{
  "arch": "unet",
  "model": "image super-resolution model",
  "dataset": "histories of elementary cellular automata, time running down",
  "train_examples": 147500,
  "image_size": 32,
  "crop_scale_min": 1,
  "horizontal_flip": false,
  "translate": 0.06,
  "task": "super_resolution",
  "loss": "l1",
  "scale": 2,
  "norm": "instancenorm",
  "hidden_act": "silu",
  "widths": [64, 128, 192],
  "blocks_per_level": 3,
  "block": "plain",
  "attention": true,
  "upsampling": "transposed_conv",
  "init": "orthogonal",
  "residual_init": "none",
  "optimizer": "muon",
  "muon_scale": "match_rms_adamw",
  "learning_rate": 0.0052,
  "momentum": 0.9,
  "nesterov": false,
  "orthogonalizer": "polar_express",
  "adamw_lr_other_params": 0.0023,
  "ema_decay": 0.995,
  "max_steps": 9700,
  "batch_size": 256,
  "epochs": 16.8,
  "lr_schedule": "constant",
  "warmup_steps": 970,
  "weight_decay": 0.03,
  "adamw_weight_decay_other_params": 0
}
Rows from block 13, named by matrix and row number. Rows with one number belong to one attention dimension. Each number is 128 + 32 x the weight over its row's rms, rounded and kept within 0 to 255. All counts start at 0. Numbers have three digits each. After the name is the row's rms in percent of the matrix's.
# v: attention query, key and value (stacked) (model.decb.0.3.attn.qkv.weight, 384x128, the v third), inputs 0-42
# proj: attention output (model.decb.0.3.attn.proj.weight, 128x128, transposed), outputs 0-42
v.0 101:082129144181107181115196146087107153084126167102159091091070149047146143174128142128114121158135111179133135122161081133150104059
v.1 091:117177153154098121076139098149114031128107192123074115110173125081169133082114123086113184134124122143108129187142084141098156140
v.2 093:128151162171122090145123058152108130095111138091105114071136113195128118112102116121156134088110171103168073023118130152137094138
v.3 097:149156094147132092137085131086144130105097120178160101122089115155124112113111122132152126099145176062147128072093119063152117187
v.4 102:162105160170095146125146113073118078149164092178115143143171149107114154149165130136103131157205125124123177113162162107119171203
v.5 091:151149111095115086105086088142149183159065125148105117148129165106090161173166143089112144161166147096129085112126040126158103079
v.6 102:100129092127184153093088115138196110130127154108138130093156089159078145113107153141119123098154086112069139069140113136187133076
v.7 094:158152119085154124152119180112082122127066124081138168146078163189109106074147131132084121119148079215094106116145147144169149142
v.8 095:104152128143123103158089123081095099080144104114105184162129141075126117114118144121141141067088125140157102098127162114161091135
v.9 089:109148124134110140126103114079155091113115068146127156071123134099125092111113143111190138185102111126094116135166142103119176099
v.10 090:123113115083191137164135101087097078111085114082093136098143141145072212130136174125149150174149154116139162151134140124104159198
v.11 092:114160193146083111128134109121216119109123043073158105155145142110104162082143125122071139150106119110095098136128109165108095110
v.12 094:154096104153141071127223147152111136152096119160112152178140118158108161106136129128133180132119154104168187105115147123066130025
v.13 098:116186081145150086020164146136110125054130117168108150127095088131094130125101144109121200089198077161113122182137142162153137110
v.14 094:204114140105134137081149099081132110149131147113043153151129141099146121112085109143125121104168066128114103158130111099122091168
v.15 092:135136149105076128156124127116055150176158081214140192109090172173140192076122141141109091069124124063137160056114144147100109114
v.16 101:119141201088127086119140164085097145158163161157151088162101102048128122099093170096178165192123075176146105122207079092169144101
v.17 096:138112127118138133109158128086074120155216112136124082111200163136117105073122104142158108150110110079138120128128079135167066138
v.18 104:130073127102097107150139098136163154121140150130220157117096157128097114098116104065150088144153084170130183085118103080101112131
v.19 095:143107167133045133114116101132166111149134173130119136151172147106146062144134141120137117110189138150149163099114139100155139117
v.20 093:067138153122120162175113154121104143088127181122122084135133085089086138082093138167187123116178159095104152117153112177108079163
v.21 097:104142121112071131171087167130185064091127157105125157145094084122106143186113114189094189127155111144185123117137132095117082112
v.22 100:167112183096085166126107167196116094133106132146097102112140162151121164148069126174156174052132142102129125127130106154125090100
v.23 097:146132151163119099138145124119177137138161136134116139110139104125140146106146143160116118074086115140127178140088104124128127198
v.24 096:149127143109061139172159105096139082140104106186115136121128120087102177146081136214125128133144159161129112182143098084122017130
v.25 095:114113081135186164185124109115154049126195091149142120136156133149143104079064114133103112086107163120099126146170121179136137127
v.26 100:109112139106088161057099137149132104156168087149121096086129068170082144104197108095129078132072154131106122113136145161210154147
v.27 097:092109143164124099120098084137091171138147091148126142113151187158132102106139135105119112080111105127221088134159174116092190062
v.28 094:154166208153213152139123142084144181161152151125155134106101119145116100143148062120139152093103081157196141089082126129136130129
v.29 099:127141097097148126088108077164149107124156166133115141151085070160127126144100099167137113107106058122123162204117191138118175078
v.30 099:206155159110103094111214142119133149124183125139072141108128099111122042064144127172141160119144128133130178131127102160145185133
v.31 099:093115134122175130102135065098103083155114136056153083110081109091078113135115126129137158136147192117170107076117147114072099096
v.32 106:126107144163075081097135093126147110075166107152101129119069108052129162121145131134134099128116138131114155118135148149106129152
v.33 096:111105079142138102163105095102178119113133131132152139121223148072131125162123135150145092073113185132175104117105122138172067132
v.34 102:121118154101100118142184100115138171152066128123202159155143128146129160105127107073187089145129073094101151134125172137086173120
v.35 099:119136156129147128078092155166116105164077122140110070159153153175064113090183121106077077106153074156166138116105130137172114076
v.36 100:085146140091146101160079172145181184053069149183129112104115115173064155100141108088129118120172135122097088120147124144127150165
v.37 091:121141152153125085079092070103128168054136101119118122172104110185128140131086133147102107148143119170179128171115136111107103189
v.38 103:116086051155160094123078142129122098152174146120167148162141126140101156125094155087134109129174182127086145129145166107138147147
v.39 101:182118181154148116106077129118101134095156151116139106115139127177130055091109102173147119170100219127096124168119145140097142182
v.40 099:108089136112107156159083128146149070076156075134142183143119140155099183142125118135095110066079179109117074172103149081128151112
v.41 096:118118207117102153152129156146127166141160082098119168196151141107105157148101105135164075153134095132148162061112113210108191106
v.42 095:132077134102082147129120071135117081146084165166195104111126139158064168183170086147171090120132182093115134102119108130079094166
v.43 098:091077092132100137190177137120126134107142119109100063127063103118095154109142159155151141163151135116056102095080119105158078139
v.44 108:137148152099129135167105149182144186097136164129155122143130119132172169125100152158111177153088180059084075175104080108159122149
v.45 099:151152114137140100099115153081182114066162128139110096145166098149087132136126105161116175119154039108175105175114142119137143034
v.46 103:070086107177153217139135114158116093111124140107077179098135143119099103140157138117083155143124172070200125094128157121101165104
v.47 104:113195154131120143103096170159156118107102084162154122094128143117147157138164099082141076123140180168132089159106120196124125085
v.48 101:119142187146161081131130138137132064075183112053130085174157093111142140097090089168139099108122138102126105119099097101111121129
v.49 099:141122136132146132053098116079135132087176117119149130119119099121158134124052152145120104108095110080121113172102093058121142123
v.50 097:175164145129141066104180152106093127176113071149080145141115190155132106099074142108141134156160134146125123067115152153098144126
v.51 096:160191141110098162149100089106094109063097175130087087076167157150107082118162098158132096095144201069093182141185175088115149161
v.52 099:097153167149118114135168129138159070147155116114090115125136105094070138109100133238122185112129128126129140177135142140101106148
v.53 099:149108155153144126111148138122107070140049170146146131187092206054072115088137127119153148063097156151149097130105090095082138195
v.54 097:162113136099108113095077108153154116189162212137120090078146113126154136117118129128159112143100150148152131140110106073125104132
v.55 108:124102118132134145172177113103072110147147155114064076197112098153104178132165146178134119131123129192103100159144171133090156131
v.56 095:170183136140141130153163139110119093056091093151153139146120108114138185109110102085144132085108169107106064213126192125142122153
v.57 102:139172161106118113157113090101090120076153103096080088082148121134132096170122088138145178081202117144117096152095185152168135189
v.58 090:151220111147093160115124134110129148155157148113104190065127151107111117133057106141161111122180121133104158110167147155129107125
v.59 100:152145110153160081109156106079129130158115124144156174096159120152230121148131068111135118114099119146072133135159140110139196113
v.60 092:144141151163148149151096140104150121176100080194055110118113135144120085127137127102163159080091159108175070171117081160092139091
v.61 105:087122144155120126107108156150052054101201130217110156161115084143144175134133140077180184132098110127133146101150141187167084176
v.62 093:097139111185186156127158138176096113119151104123070156126152117141142112119129161174101076099074128128127156092129138161109143205
v.63 095:115135134163103152168141131160139025127095107169102155158168127134097085131142099134120121177115195087190125116109146125111041109
v.64 111:108154085123191131103092128091089136104112129169121200171118090115105035120137120155124132150123163138130144076062114152133137133
v.65 109:099153139103148153063123144123112153156110112155068065162121086160109107190081117139142102091145157076163155146153082164140115057
v.66 117:119171137072180120134124047104130135155076129151182119139101116163132116134043135119091158119170158123111153143115064144156110131
v.67 105:109152107147097111067148171140148197115155166151168146164100110126129127107139087084119122116073172073117172072139144136139183186
v.68 103:180094101133080116172101100097086150171116131136070163107127080138186121201111160148115095156141134100216122173114168110145145160
v.69 108:129191081148128159151169130142111122141095132107176170187051116130109167101082136152081104074133086184080145161100136087131106151
v.70 108:140139154174073125162098067139158051090114134126144130106122048110142144189095100103097121091114154137108107158079139107117122083
v.71 104:152083092148120150121121152142103147114125140104087179122161133125145144143163096130116127170105150115116140152124155031081141078
v.72 110:114142144136167168152136140144079125164158163120136059154127136154129090131065093124167128175149051094103101130122131097150152071
v.73 111:145107103114124184040165119131130099112159144153108125129123173146084129105046151135146072112111084160086151110155126117125098083
v.74 102:118180116090098108167182064153076209152180147088127164169106112124089181123144092116090102165180084133139135098131170100088124119
v.75 103:131122071135061101150132132104111088196101083138129155118126125105127141103104119102124125089134104134127098150144155185187083129
v.76 108:181082128128085148158077094132112055094139130112125102135092128128092178100146132150150139101124168153092137158119078221088183131
v.77 105:148169072109133153157140119133157122110140108093154147081102191133121072132177160040101184181106133142160100127135171145130148092
v.78 113:073141098133097117111092189172132092127163098119107137128095128123130119141140158133052121069154112125136088083138127106139084113
v.79 099:104175139106114100149156112182123146166149174095132125114131111110116149107140090158154153093106074174116128117219133101123077169
v.80 113:110168097169135174083156146168135054060186142110169147140175116127195111098106143198152149139113156168122057124158185161135191102
v.81 106:129124169129092156161114149084053130111181154199175085085142112075147108116131162132159155162144165099156114075139157105150097086
v.82 109:091193079092129161121060117160148119118114173113126030123136136097142110160136122107165144156115148105136078131161122113136100128
v.83 106:188120140140125182067130143140148188092129076130122140188126118056099113072109132120131131075102172132195061114140143119184114130
v.84 109:157124080133180126099154058115084190119124124127175173146124110146158153122148108155176172080124142129175218131160126106159119168
v.85 111:135196149164091128091110075154140158152152139105169098149117127088218086143098140099130179136077082102132151232096079097145101078
v.86 118:105099191153173094099145124146119209105100115078057167083132126119142091116135175138137145157112099132125131186171145161147106116
v.87 106:121110126152172151152148105085095068119181073080097127128148112066159103147143155060166150133132053107132116145168089107135121115
v.88 115:130064131126122124168087156073079146129129179211106173142121106149115095121142124071140073117136091132053111184118091148123141112
v.89 103:189114164153112101108116143173112117073119137130106149129145120211100074104167093165126154055150125124057100107083120091191161113
v.90 106:089132130141145103131122071126128122124148148137053084132158107103122096111123125142100110169171165159108138076109141171144096137
v.91 105:145138089124173038141149151089173142153096129117110170101192129129167152045134120087125111179143083092098084131120115204089144100
v.92 105:182188162138133160117098180090115103106136171122065075122120128137083168053162119142124130141154126186148162118106103128181126080
v.93 114:166091110120052126178164148149129113131138108113122104096142146183141093170157147103189168106141108109137155111063101091175128170
v.94 105:141075193096079134218120116164212125137139134128105150138113154136080129140115111128175145091106137104197090130087081129117107164
v.95 109:093092196124169105178136107138166105189163095126139135149138076119107164075134100090121155152172109145131196105138107123131115172
v.96 095:103159155102111147126136191144165113164130142167126055059069090080085136156161107130119137167118119131095061138101090125141092180
v.97 094:182130184140116162166129117113123105140112097086104152110126154130159138075143110142134163118167070152125104105133167080099073040
v.98 093:180124135169156146120129157149078120108109136139095193165130102156105129148173110070118139083183111076121170095151184114110125162
v.99 089:105117113177168190146124120145146169116176142119181084156112105141178089178139159069134148149125232099126142107106130120144096096
v.100 100:135098142116096158171113124141067133116160127118132144132078157187157174126110124134120103105092161125137133095111110166124121185
v.101 094:178159144151095082158117138194148130148106159044098111203061088154150141160170170161100159104128153068147163131116127135118118121
v.102 100:144060164065150142145157140138146104138084110130100150126181134121060119140115104145109119084150139122168129154126159146114102220
v.103 089:153175156153139160136104113160183125092094116141100163117101139109125116080107176067101143107105109175155135106128107167136078153
v.104 093:112091195112156194172168087159145114179140093097154127170166142118170098103114080117105121126103108054132171121140150154105129182
v.105 099:143125097115135065108143082126103175106156179138137126114119060085117131142102096149082154106108165088134126156162113128114102145
v.106 101:157143144145124196161120163088172153057151105144075121069122186116082147135128138051111146126172082089087094155096110149165126115
v.107 095:156164155109097136077158135077115064154176119147112177151157111182083090092161143112091138131147123176107120169139190089176093160
v.108 103:144154175118121128089146139162124172137116122124104160170078075152101117128075123133128117068136090091110101151093116019159177118
v.109 100:083105112119189129147141115120118132059072119126197088187142165091152149130103159234122141098162098229156134190070095131137107142
v.110 093:152135110098167176163166114167150142138122113142147197137139082190120113120098142134145147128178115127085096130144134143171109112
v.111 094:137139139169088117110142107098119083117156160137145155187165167101141108118076160109101102114166143119135102112149121101120081157
v.112 098:136201073115161116094156090158133052137139118124144084121051123111150074133129134126072101123162132086149113118124098125198082126
v.113 089:099111062139139126151130127130088129135160125119066143092083129157114168029081154074056116143113172161132066118146169134148084111
v.114 095:143145143170050182119118162118130117170127153090116117122138154112182102095088131155093188134123144165121113185127117097087131137
v.115 099:089113188154138098140139118101111171186104127144086125121182092143150095118149116107173169112090150157155129144124125072153099192
v.116 087:114148120119105149102077152123127123127143147138141049143122118119111165128125169087086109131153148123158113122133130137188155159
v.117 087:099152142159159093146104139144134097107194131095045109166141141161152137115115082127123097150159098171107123165147041109133140155
v.118 096:178137114121132146042158129130088042146143150134117135159044150147065094083141142135114088115174108138109166138152120141157159170
v.119 088:140143170097135134125089087145157143157174132116107216141089064105147114091128190135172118157112103072064120127139123145216109160
v.120 099:100138107167106080166176148132168116137109099072145182140151142093133163112121122148130163107000137166053147124164142138128111191
v.121 103:112107094171077136142055114116125152157140084114184124144148165161151103167101132098141103087150163130174093131135120176107194131
v.122 104:144108100078082140148175155107188110109111120132103140141167122117141125136125087097088130174168093091130098164169063141090093103
v.123 105:065131096106132130122115154116093150122140140148129136142086118087147149069169135145127098170141105166070150078185176099128139082
v.124 101:144088134139069158134135141114057126080155113105135135157153132082156112083138110177189143110124105101121157114102172130182102222
v.125 102:127186119114145141203171102182079128090195117128132171133170127121149069153103102143129102136149153104116118130121136093151134096
v.126 092:144180151139073104126152210102148169129160062166104121117114125127088177120188086116150118121151137145126066092146149112065167110
v.127 090:107112102078122142150098135125097150156063134125143184168153163136136124134177100113128104123123100178151107063116061167194157136
proj.0 098:163111097141050136163186131117097168064090097105176123098093140124104101113131156089074100112153167121154130143140181158151105191
proj.1 094:139114157117086163141103097129113088155084138121133095163194179131178118061106058123135149175156145138127164170098095096136115142
proj.2 095:066068152158157076115105135119083160108094136117069081059121029141163100093141101153129186130138116177144100156108134202130090122
proj.3 096:142163137088161111065122123083084066160177108137161107121100151071146098123145128147099103183129155195092064116135146069149122204
proj.4 095:139119157114165136149184101055138141088112104112082136141136122155055143137079126186129067148111120130128160118118114091181118098
proj.5 096:110138073054102123126139104095150179142125138165153094127114179094164129173160119053154112149087143167187096149146151143105153178
proj.6 103:049171129160149159145089152180112223123139096093198184115105093117172143142097116114102158140123130123155096137072143124083178148
proj.7 097:179132109102121133202081187089114123127085125152095137161145101142089206115097110108112153150096125106166124087137081159176146179
proj.8 093:168132050121176153145110116146113132114087112104133126127105123126181162114098102187110104059135175123107100191153060101170148071
proj.9 101:116071152133121143101159069138119096124130124179155145129140142136054085159118127132168157103144152070167152119083083097144197085
proj.10 095:123131109073088139165141197156072112127103081107104107115060138135109153158140159104121103141165176159150143135070160113130110096
proj.11 098:077103124135135136085085130167111141124126142106091096103160112154064176079139113146160091146090224128179127158145110178054129133
proj.12 104:109136104162162104109155111197056149127135121148130124141153170134055104135138124073128123102112129140091098124117119125144116110
proj.13 096:142154153108198136150147100177153176165098157125099090106122183130147182106115179065150160073126090052074156144111100145158096141
proj.14 100:163062064153164191138066103106169089136092133100145106109120186087150152161108167128150062185136124119127113100094161088125098138
proj.15 102:075065126085089139102130144118143126165119150130088127100167155139108158107154139122119132162121086070078150143095160136167178124
proj.16 101:096132149141205174109154101150109103026083137107141139153141082139117159113137053107133126153101123143121087071122108126085156151
proj.17 091:090110116114103142105126108134124115140189090105054094149107117133108098120096213119110160108082138105161167102146178092094103122
proj.18 103:122147156112111177212134191168131183135165150149101238108102137147098101129140105140130110097125144205069095101115077179098123134
proj.19 094:124068151171080087109114101103110166170175154097154136133147144134090216143079133114125065120104088129167168121097133146129113159
proj.20 102:137106172132149110204102149127154088186086085112150092113121150163167148155158125102082075165144088136127126175093139146166114136
proj.21 097:172126052127158148086102131170151123135118090144122136092153085120152136157207127152161159123149099133118158108133117141165146110
proj.22 098:145086104149096116069097088122054146129100129151127160194160113137155162071125099134129120071169157086208128113119131104123077098
proj.23 094:143112138110137157158156158178156136150089134090186135138107129050078099126095102109118196150117149148191131131144109154142128120
proj.24 093:186109136151129140133123168155075191156128120125124159119166138157120150136115087108115149154138141161116139077120173148169161084
proj.25 101:180159092115133163125157086090147136054153117176085108078158164110180049101106101116156071108097080115105140134106096150097129148
proj.26 096:137116116077105112120072140128147098143124139164186109134103092175128166176147155121127154097197109174089104097124131108129088183
proj.27 090:084153157127188124105137116098118107166136083165149090153066121119094134181159099143081184129130121149130160099132102118143151161
proj.28 099:139151113182108086170168170117137104195125082169082109146144101134103189153174126121124123104127115146128105157116107124088109131
proj.29 094:131077121130150119170092093151176099121104141065109129136094089255058100108134103139121114167151125149125167113113110150114153135
proj.30 101:171134151086132140145147120151150178108155141100097145156119104060178138126170044090168190151093135084171105117106133116138178162
proj.31 100:079145125172137138137142078144098167099114127144123128104138125075064151154088092156109151121178115086113135134123160070145101178
proj.32 091:166174092095127200197094142150116125135129135130108109146133083162109139164060104127151099129115120127114133135171124107154142164
proj.33 107:144193115104126149185149135104127185195161160109153077133112068131170116152105117139106156165138129164154189124131074129155126110
proj.34 092:125131105064093124097084106134178132170159122084071175116071138096114134149133155152130227086133082119142121121126151156151167101
proj.35 094:115123169141107139182148112148137170078147145218166143129171098143126163177040134101168191134145147157107112159136158104123183180
proj.36 094:196076140146107108172129164103090241109165083086145133098080118112164090097136098122132181138101136034138148113073124100137114083
proj.37 090:076129116117123070180137133124138129174131161168087136052061116124131131085097079118155180094168156166137127090146119101165142099
proj.38 098:099159185121110174175118125140131123095127116151173107137114159175135134174161116193156147084095118092123119073082079137108097143
proj.39 100:134095188091123132085139146210122112147122158103082102136190124068131104108132100116089141170137137171122074094148089114119132110
proj.40 093:100128079164127126075144132142107181160111139104128096102144134125171135084131136170146090099148123071134143166168140181161085089
proj.41 097:132153124149137099064149164093149136162128152160060114108159105120095152159148110186072154135167142148116049162126145174115142110
proj.42 093:138115175124193153172061135163077040133156116126150123134067147124163106122163123162079112124133191200159109151102169103157167129
proj.43 090:141090155156145106151139140123103107147106142139116110113181206152141082189099132109119178146104104072175097181168084128139115107
proj.44 094:085168161179099125101168136110148086128100090145109086130105072131122126131104144129145091104093143183139162110140125096121086104
proj.45 088:132108130176156130103111146113088124176125128146146101128140213114091156128076205088177109144145182164192097138155099167128115153
proj.46 093:150144180139122143220113178108155042156142209092128131174136108116120184114072175115133198127090173044093103118171136137102148177
proj.47 096:155090069076119089118162087132124086154134122068095121107156077125137078119160122103120197108079150113108123100140105069170143167
proj.48 098:143098138134140093103073117155171163088122108157102132132150175129137127127150125111140183105144106140114229094097200122149192167
proj.49 096:151133160143120151148139156120080158167087115232106121119137214108167153086152125150094174149158119144108146087107076096161148151
proj.50 100:095150069183148132112113134159129126120077162155120171157135024113173137146146143117123104157152164085098088083087118133143146087
proj.51 092:090115143162111106149122129148184140161127140120173136168080091109105180145120114108089167186086156113163109190102082118159099153
proj.52 093:097082097075166116177106147116100177134130128115137119105125099136150120184108112136100080132105128117135099108118117076069092131
proj.53 092:183070160144181133120081169183172121065143099167162105111111176140091179115109146192130135129132141120095182086207089149116122158
proj.54 094:079119124135067087135158148159137119148130201147106137146135171125117126143115112145133083109096143148140103122137136099182119153
proj.55 094:189139150183089080097136143102132043113132126129145107117126137107072164118088082173143106168119151089127053165131154147127119129
proj.56 091:156164055105138157109136139121086103103157074153192138135124194107101166084113163140120138156098107165161114158137151137165177082
proj.57 100:125088198124069160114117121149170123173119116145166120155107141126129147125201115175111147110054094124109101114134145106095171049
proj.58 094:102126162077139155115102129167162107102135152182193155144144063123130129109163125121147134122113083134110131176161111115162152111
proj.59 096:161121182134092112076109101145085151127103059099164178082077053055169135092122161131155068172138151094053068150098088076154150134
proj.60 096:145126122131120154155160104106130078112157167098139120118155100136087166145121124130131153115150071144152120171087206081107104127
proj.61 086:168125105125130158099110084158144177131140125146109174136116104165075092120136075105084063119145131078134074129148160127124202141
proj.62 096:007121115127137130093117141139125169142122129159154081133165138161158136144103109158141128151161137152093113120114204134094138095
proj.63 089:179135071151097106131119098145094148178129142158147081152112130151076087127108163145156149087092149159123185065145154148103153121
proj.64 115:113123151064154119093130125140143036120162128140139141119113117168162091155117143229114114163146139110127133115099094160111120121
proj.65 111:070138172175124164164095109124152096151113113152084101121196132107130112116200123146150095120124095047109067132122152135145097191
proj.66 115:131130138130083165137084057089121101101185093085148091136111106189123145078102136169156204134157163101099185172137108142193115130
proj.67 113:121088175163083090150121078179083101149089140162117114105098089128120112128150142118168106148115096167131149146141168083095134126
proj.68 104:123085074156074115133227109123154207115131176114130107113131097170135183162204116118146164131115115168157080121147115102128173094
proj.69 110:107067104187123113094151097149119172099124118175082064089105098118178167088122146106108107134119134125155102115128151143102063118
proj.70 108:104172111148076120127123161103149111140201110159134147157082169114095098178086107094074139123167112156162160181148149128120141135
proj.71 118:084122154151158095156096204149123174104097137131170072152173090115079123144206151112190116200125132133155104114162136080141161125
proj.72 119:151101100162192124114116172118114116214139128130150130119189079113070127124089089119155091106121105112091175110135188123144147094
proj.73 111:111087071163111128138127150105107143149142154086233143148186077110198121094087101151115161164165129124144178122150098137168096143
proj.74 098:136168139096071099110115103123164184116105152129200153136107173070099138153062162106151131110113083179123109152124116120139077125
proj.75 113:163147113073087171081100167154105150126134116139090083116140186106179148114124174083146140088059110149097087119119118144135083167
proj.76 109:141122120177170096096141120122170106114121133095100133125101208241171161134110087081141185095147151134177139102059081087105109136
proj.77 110:069161090117132125137097112089160173165078119132085117151109151106080118084075164140095063149110087116178087062098116081183144140
proj.78 109:184114126144135248081128121088113151141184157125106162146109098123150105116137112118120146127099118168091176130124166099107110158
proj.79 109:109150126159131106109109181131088133136154158147134132099112104120138158124157129185086062138108154094182136112170143145143101169
proj.80 112:093155113100139181138130204095134091123118138121165081165130095142151134152111131125076152107134148087128143160137152133108137103
proj.81 109:149137127154087142132095131143148114152099106133084102112179137117090107128106144125163124135138130176103131126129181163138166125
proj.82 121:118219163155132124208144075126115126103164088106207118133169129182139112138114121144127117126190084093136072108133139161115105071
proj.83 108:147146144093117122105103176135104140144105130157196182110165100153119162115171145126122133100153160177155139177130192140167193166
proj.84 105:146174076085119179152166160160139119148097142156145123150088132177153132145159087151095115130140118192103072114087118153172110121
proj.85 109:097094113118098113131093147081129119131151111155127149127140175142146107128113095075145118157150147125045140196071145079147183106
proj.86 109:135165150143162103075102178087170132149171104168068171115138162137142137159122112123087111140105127132140088152128070127147164167
proj.87 111:091120083101139141087157094133104073130138101148161130041168127112168126143087082127119107191110083097139137060169079166143127134
proj.88 101:157145111111118168155141081169139080094180127095092128077145171122148088147136115098121078155119168074155129146101223167033123096
proj.89 104:116073083102087133183120144153096066132155124138087174082101084130172134123167222112136066127117104064091096162111114088126108117
proj.90 117:092138113066135147172128104116118153170141103163123107137097138159121142065142078133119086078117108094123110085106108099116121136
proj.91 111:088109174130188144168126156082131127169139100092186190139133207069126110172178106116117177099148136084116205109130129132121125167
proj.92 106:170116192176172110121040107145141128127166152189124090094176070174151141085128139103149132115138109113153122090111125172184121143
proj.93 112:166116109146108072090152116095064098159156071120098179134130105172115139171182142098185140131116084146144116091130141191116158159
proj.94 110:157114133161103120125107137145113085126112181191142109100095110084167121068111124152161125143174110135136132162131216096135112131
proj.95 112:110092193157159149127199104166107089197158140124145137220113125127176197092077134142114112146106111100109145077172119159164177118
proj.96 093:156102169132124109162142143117127122122115129135142147095097214151159119130107120144164055145085081143093153106123175163174162214
proj.97 097:121109057137136114155123173123156098125122082185206140128134108194086058123136092062123089157098192124153140102104112128110114175
proj.98 094:109151123142102151039157122160166126056121100136169113140130128131129085118140160151150154079122119113173162104119123120087074148
proj.99 095:166110112131130129103160124110079170135132124137112095143128214117127155103130087156152088096067086174152104146145156115187098085
proj.100 099:113110160138106187140151068118177156173156098142120090142147122148178121173137158122147073124126195181139146126168204113118192129
proj.101 097:109209165086041142124167104139149064157150147137082114104133175081093140050159187114124132112121122125123148108160139136121109164
proj.102 098:106118126122101061098148179119101116074116080131130152206152094072147114162127146119115102115150078097112074125160104141115108126
proj.103 107:067176134115092140082093109118095089157120091110122093143163121137141097119162122118084139149108054201111177122110154158087050111
proj.104 096:096116109153162097145146106107152086131089065135046062099144124071165128133100149112102124094179100112115124144105115148119136225
proj.105 089:160116103142129131131114131070130076080178138110137115089123164121080082131158073092083121172154117085063090094093095085115096066
proj.106 100:135168117159179143054184084165166110164157153135127130101110104153098176149165123057150121155133162124145164114156082174203112142
proj.107 092:118085074061163123146114147132176161177130126150123160124150183131112141109112173201173153105086145096119100129139141081152041111
proj.108 100:117132178085086169151110094147146165161131085082127126081149030162103061101094118081136176108129152171105087107084130112151068099
proj.109 094:131101194078178119128112061086151190189067154132150188185111161145164124136082179082092055115152125146168099151076065138130162109
proj.110 100:167090113142148151126104089160152130153159111119123085151137121122072084122116070080089142105117107131113102167085134157153105119
proj.111 098:160160117081118122170107148103129095131133100166118125114169112184134088138165129151155126125153127112154104080084133110146180126
proj.112 103:060177079152119034172158129070112150129128197145216122107124126152150086104132124106126145139113131098111148140113168149144165117
proj.113 093:143159164072065116143127138148100116093093209127139111149117170133145111114105110097171105136112118085116152165135100139127131147
proj.114 094:198135137154108127144117163119134155130154166079109096128164138112128119118075115142088146145115112159146120150125123055066133148
proj.115 098:113084107088168112236135091177145151135142053139124175164167138113120175127125143157127101118152114074070111109096109184136145137
proj.116 098:154102055162105108139172132098110105128088134124112134093084145099114055092119123108143159130128082110079142125110124117186127102
proj.117 099:082118093101143210126190127156094109169131114130148123169120090129166096141160143153137135147110142170107111208154128157114128157
proj.118 097:145144110134077158157115113075137143162067089134199137111190099092172151106110150183135119133149123140123165131139067149125083015
proj.119 099:138089143211143091192142110163145076078151075101141167170160104077185125141166094160099092103133143107161135143125090136148095142
proj.120 093:148126135111142156131179108114111162037166181115160120196055126150111173099140107129139146125136133138097069131089136201168157159
proj.121 101:111099146127154099089149153141133119204127100205165082160085144107116143190131122103161116122148119122148097147102182115202085132
proj.122 093:109144116106113148173157151149116166145185112117167053117145088093073147105194157139079115155159162163150151165091119132113180159
proj.123 096:093154110174098124126100120127160147139119186165067133105152153166116093081094118098109139161124107199077059186121114082151160111
proj.124 095:166147107138175163057172128129130114132163096117181105133137068128133159099132152086145038144120147123115083134110139138157096185
proj.125 097:121110106154131161208097092138168110118136088151177127081121164106087168118083114220140125117078137180097145134165132143109126168
proj.126 100:131070087143022113163111158129109118103085162132127171134152141132120172098131135131088123091137102114124182119139095161068095099
proj.127 096:081088180121146168114158141153181096171235131161121160126122128072152141060159128107138088095166095147104163047102073119102116105